config.yaml
encoder_arch: "vgg"
model: "contrastive image-text model"
dataset: "drawn small creatures on textured ground"
train_examples: 203450
image_size: 64
crop_scale_min: 1
horizontal_flip: true
tokenizer: "word"
vocab_size: 35
loss: "sigmoid"
embed_dim: 256
encoder_norm: "batchnorm"
encoder_activation: "relu"
encoder_depths: [2, 5, 2]
encoder_kernel_size: 3
encoder_stem: "single"
encoder_widths: [64, 96, 144]
encoder_downsampling: "stride"
text_encoder_causal: false
text_encoder_width: 384
text_encoder_layers: 6
text_encoder_norm: "rmsnorm"
text_encoder_norm_position: "pre"
text_encoder_activation: "swiglu"
text_encoder_mlp_ratio: 3
text_encoder_head_dim: 32
text_encoder_fused_qkv: true
text_encoder_bias: "all"
text_encoder_qk_norm: false
text_encoder_layer_scale_init: 0.01
text_encoder_parallel_block: false
text_encoder_dropout: 0.05
text_encoder_inner_norm: false
text_encoder_positions: "learned"
init: "kaiming_normal"
residual_init: "none"
optimizer: "soap"
beta2: 0.99
lr: 0.002
beta1: 0.9
shampoo_beta: 0.99
eps: 1e-08
precondition_frequency: 50
max_precond_dim: 1024
one_sided: false
adamw_lr_other_params: 0.0019
grad_clip: 0.5
adaptive_grad_clip: 0.05
cautious_weight_decay: true
steps: 8500
batch_size: 256
epochs: 10.7
lr_schedule: "cosine_restarts"
final_lr_fraction: 0
warmup_steps: 420
weight_decay: 0.3
adamw_weight_decay_other_params: 0
Rows from block 5 of the image encoder of a small contrastive image-text model, named by matrix and row number. Each number is 500 + 40 x the weight over its row's rms, rounded and kept within 0 to 999. All counts start at 0. Numbers have three digits each.
After each channel's rows are labels from the 100 images, of 14848, where the channel reaches its highest value: "top examples" is what is common among them; "lies over" is the class under the peak. Only what is clearly more common there than usual is listed. The data: drawn small creatures on textured ground.
# conv: 3x3 conv (encoder.blocks.5.conv.weight, 96x96x3x3, each kernel summed), inputs 0-95

conv.84:534506561549473449499580517539404484523487514486491522498468551555548474529442518540488456514549515463489486495530493488544491424519513533503584488540420494486484510483452477500495400494461481564533518500501529458536485365479510550519471452585498439481441513523485542457485487516490429510
top examples: spotted; orange; pink
lies over: body

conv.3:506575574534529473487527489497509535506440552382523472509459455502457488519568437493461436559542513474576456501521491460473489474463587450504583489519516553480442565480482536499504501478493486539480525480486507485482494535494557506546495466595523516448454480412436490539491527494452469532
top examples: spotted; yellow; orange
lies over: body

conv.78:487515482569492572551510597537469473503504541541477522332529486486512489517530532564459425524426503498483508512502508508491495459492471562515522465567531494439513489493497537487500504507519541494542563500480502548487505561498551452547359476501499487510466516551454460508514494504556511490
top examples: red
lies over: body

conv.47:513507570513471505519535525508494529534474452488580561546519413536521454458447506513500526533559542580539447492507540426521527497474472471507537458449505472473462560528449532467562477413480499484479510483513514501511396522495521469512587477511492499500449449612470477451550465472526448527
top examples: striped; yellow
lies over: body

conv.7:601491500579594481514453551473465496540517496516465465511518526523572456440504436509548504450482475520478466524479455490538456455471474461497469441573511507485461541509483537465552469483543400503488507551514476551501553396514529560476535440504495463524503455575512566523468462488488474483
top examples: snail; plain; orange
lies over: body

conv.92:527517480498471580491544503495474488498529506549448531386501521471496536517487455510557511564562462531412522528462490468567528513479517545458476517511516489571437496449495490494525559485463466471503526478492517613507458494436425465526395566563471539561465511483485505443472510506462497490
top examples: striped; red; orange
lies over: body

conv.34:476546496562499548462523499514503464486506439498476508559490502484535525574568498316493472499476525531389505503460468476526514477543518474501500517474456457503527517567554511486504536505488522503448504536534532467471528527488507491453630471506544464529538483538520525480531557510437532469
top examples: yellow; striped
lies over: body

conv.74:526494478458500511480529461479439447445552451505512516516534471554540514454452522514514523526485554551513448471504588458551440552529489499539532513437513479520485532534514517461511453474468468473530548523405542493523573553541514476519517482469478475487496415640400506499504556502551521517
top examples: striped; yellow; scaly
lies over: body

conv.82:518517606514480482531506475504443575497451495492550477516473505511528507472460520531388507486511544532491506458477480488492467430495453504506460462550516430504536496525514507499416477545523481487529492564496492515476507457399409497482498475503483452489508472645448471487489486458501465399
top examples: scaly; yellow; spider
lies over: body

conv.44:488529530471473492503477452474451455590475483474536478475431500539510486504500476532503469471529540474558550525425489553479499537502532526548531505480507568453539554448505447478485453466514496505526516528516483494435515501483594565544440471521550531446540521659482504452525509476430447542
top examples: spotted; orange; yellow
lies over: body

conv.19:463528487495485525488484525496419513401429503487448470488523488502517500459497541496483501446550532521522407538485542427550506477486482508499431473543506468509501524455458498495513493423485503499488523550487552497448582456546538395479542526460454579455454402496509505447531554511451519557
top examples: red; striped
lies over: body

conv.71:455594545462597505486490486487494467526383552496467541525563441459523511511452572490493557561437546528469471441511476550514468489443489443490502457466472512476480522426491543468479483493457544456488526501452511468533444427483534525557407525509520523500487475453524435471499499504524482510
top examples: spider; red; striped
lies over: body

conv.20:498458509473535518454521541445482533476492485529481529503477475545514431434452436466509415469468513520623475525538487481448474520475472511428484447523562523520490529476451557478491478476565503452532508440529523454515406557521489498563536442470504445520503497451485478485576432504566442508
top examples: grey; striped
lies over: body

conv.36:510481491486452516434498378539511508470530517542532520507403510484481514456522487466551526489540490531573463573536515506477587440509495432514503527561578527530476501528438478491490469480523469474506483553478515532528430468518526452559602517473487531471523479514506456407539464488531440528
top examples: teal; spider
lies over: body

conv.10:592467464437550512485496554464506510489447489463480507499512477520521516484499515536509466514441446438435518487470482510551487515517521462550479437571567460535483481463485558510380542427563459528476462543494559517499510484398460466438512427506523461580584509503490507487487477507502508502
top examples: spider; orange
lies over: body

conv.14:452474513467566536482526541513515552492476480513530525419462512463554520608503479500494458506513512517443496516510459466492491441485486412502568521488504512416418537535526516460441497510493526505496488477516534448505456488490461606555503553497592553502435481477495495439557561556520431501
top examples: dotted; yellow; orange
lies over: body

conv.83:466560525469430480510521459497447540522504495455452421501499436471485504483510444567495492497468571481520473565492541492495540456495438503543538466425524452495500523485467516463527555460530528459493459488534509594400579496516513463514478426449479473506473405532517474530484505547481445419
top examples: orange; plain; starfish
lies over: body

conv.94:541533492593567521508482506515580513446519511490457556541473493513507521500486479460465489527463453509506450480484472539496450466482430572464489424496505467491482463453522375494456509524495447514540506487497483543517523604593496524579529538537498466426532490508448506505495511593478540480
top examples: dotted; red; crab
lies over: body

conv.56:522518482538498524532589479518530532475590456545558515464484534513489534510494581500530534444533472526513475489495477544462583474510422540480502529467496489513476431525541464523493582506489471497551482501509491492506455491451335535493495552529501501481505494504512441385472495476442519456
top examples: dotted; small; turtle; creature: butterfly
lies over: body

conv.81:459495485543551476513515490492509515481521537503492477514515427481467461486412447509576484560568472471489431472505418494474539446496502559487496551563515507499612509530482468538464495542490438457505502497494557509475533588516517432425478456448463425452500515454462498472461445500473567461
top examples: orange; crab; butterfly
lies over: body

conv.66:458527529461427505523560499471451467437511527510450460477510459488444506498528534537531586464478587513505487501558477520447578515506573451468501500507419504484487491501508500491494510551406598541523510511471431457490481433561594456530485534460442457507511511490504535518450556492462490523
top examples: spotted; red
lies over: body

conv.69:526497511528478579321505380520501509524491531523492527534431559509511482575545510596519497484518519508527482458508483509497502534467511496589521487501466490501488486535521504491472510471490563480480621536518509555503458469485480514467468469476479451533534530529568488447503490513481532484
top examples: yellow; orange; crab
lies over: body

conv.23:501522502509491523512474457467525474462414529515438471496528585514533545406566525447456510520478499534503496472553502518568505486556532508548497543520528514517430488597502478470500512437556521526517497474544464529509611524542535471426477536508515624470475496546492476473462545469471468460
top examples: scaly; red
lies over: body

conv.40:504405457430450524457493439538538549471568438505533474489514520574534523478412503506548542488497496524497507588478499525546460535490442480561448478435418492520503511490519443486523491538459466502494569486471516448501487509452436500485513516571448505489513536599520555504527510479571531524
top examples: brown; scaly
lies over: body

conv.89:568476469511515466527485543552495527614570541541595463509529488509539528483415391525568540497475519498465431497528538469509490501458502447533459560528486537519472491490555518491541502493510486495478474482543433476458476437481546473509534530553453448499508510517598489522549452514520506437
top examples: plain; red; dotted
lies over: body

conv.65:467440448550530494400511488528518469502554468572447527531463502539498513477539483468530520579496449559540510605562472522533493496474452536541463453460519516502459505451483536500463498519437476521483558452480536538518462489549522483564618585475493526461478475431462545506464487512505488484
top examples: yellow; crab
lies over: body

conv.2:612477464457472492474471530481443497498450544542509418526520493507482528470536497485543497450469473497544489478493496411492513493442449456468430441499505534456440440582553538474503512513463550435504506524505489532534598449479469516503485504539495524518477439612500496406481472476473498527
top examples: snail; plain; red
lies over: body

conv.70:459552497486496515501465481452485519457448500483482522506527450533482487479519477508494477492460481444506472490478538529525459443489627524532562459513526513519516585473443431519496523457536411519542547517477486461429525439523583472511507478599489529446504487616424554533492484492462484518
top examples: spotted; orange; yellow
lies over: body

conv.93:504482450471461514535582492449504519526477429527517507512519479446511549485497527479544500523475451485511497438481453566546530513483515537495417499491506459547554508504589505433542525553467520471479496478497445509506552448394362484416527455511482516463561503525533486437466450476492478492
top examples: scaly; yellow; turtle
lies over: body

conv.41:540490448496500530485456513538477482501479502571451493576467482447545524475486453472479458378508504475512569547481404500444449478486573547486476517536436499498533508456557415584453473578543528516496464481534446502449481532486503483449469469483497508510481452568484486537470516521451553527
top examples: butterfly; dotted; yellow
lies over: body

conv.29:499459500466485323480490533485519508519510469485534508482556534486474495516481523476497467526483518473571517470508476519571434445484462474458525471463514530427465510535495583518506477516527462510596577482540516487540481517467509442421508554539514533552507499485528459528485547482520611511
top examples: blue
lies over: body

conv.49:532436481481493418563495470493509520521538487525517489491573506592488578461480487532495544496505448497494490590483531475495423515457493485473474495496442489434480537505611467449520498495475514505463456480544517484458406493524517542485458506534474572442478470459481470451451451464564568566
top examples: purple
lies over: body

conv.15:455550474538537494516421468502558479510509480480482468500429584543476463486482589499537518497495508505468453465561598504502511474482498471531457445499470535511534553497484481579514487557505428474486442477528413500531508547523560409534498486540499532460558611475530452520466467468481492504
top examples: spotted; plain
lies over: body

conv.27:448475474615594481563517483474444586496550526503436494462456492471466482511503506480640492487415493492548463493501499516547512540525511528497504492496515588456509544521465547438465504498510495439458476475455471481537481499430477543473503452430519459503517475519517504487564516556515506463
top examples: plain; snail; red
lies over: body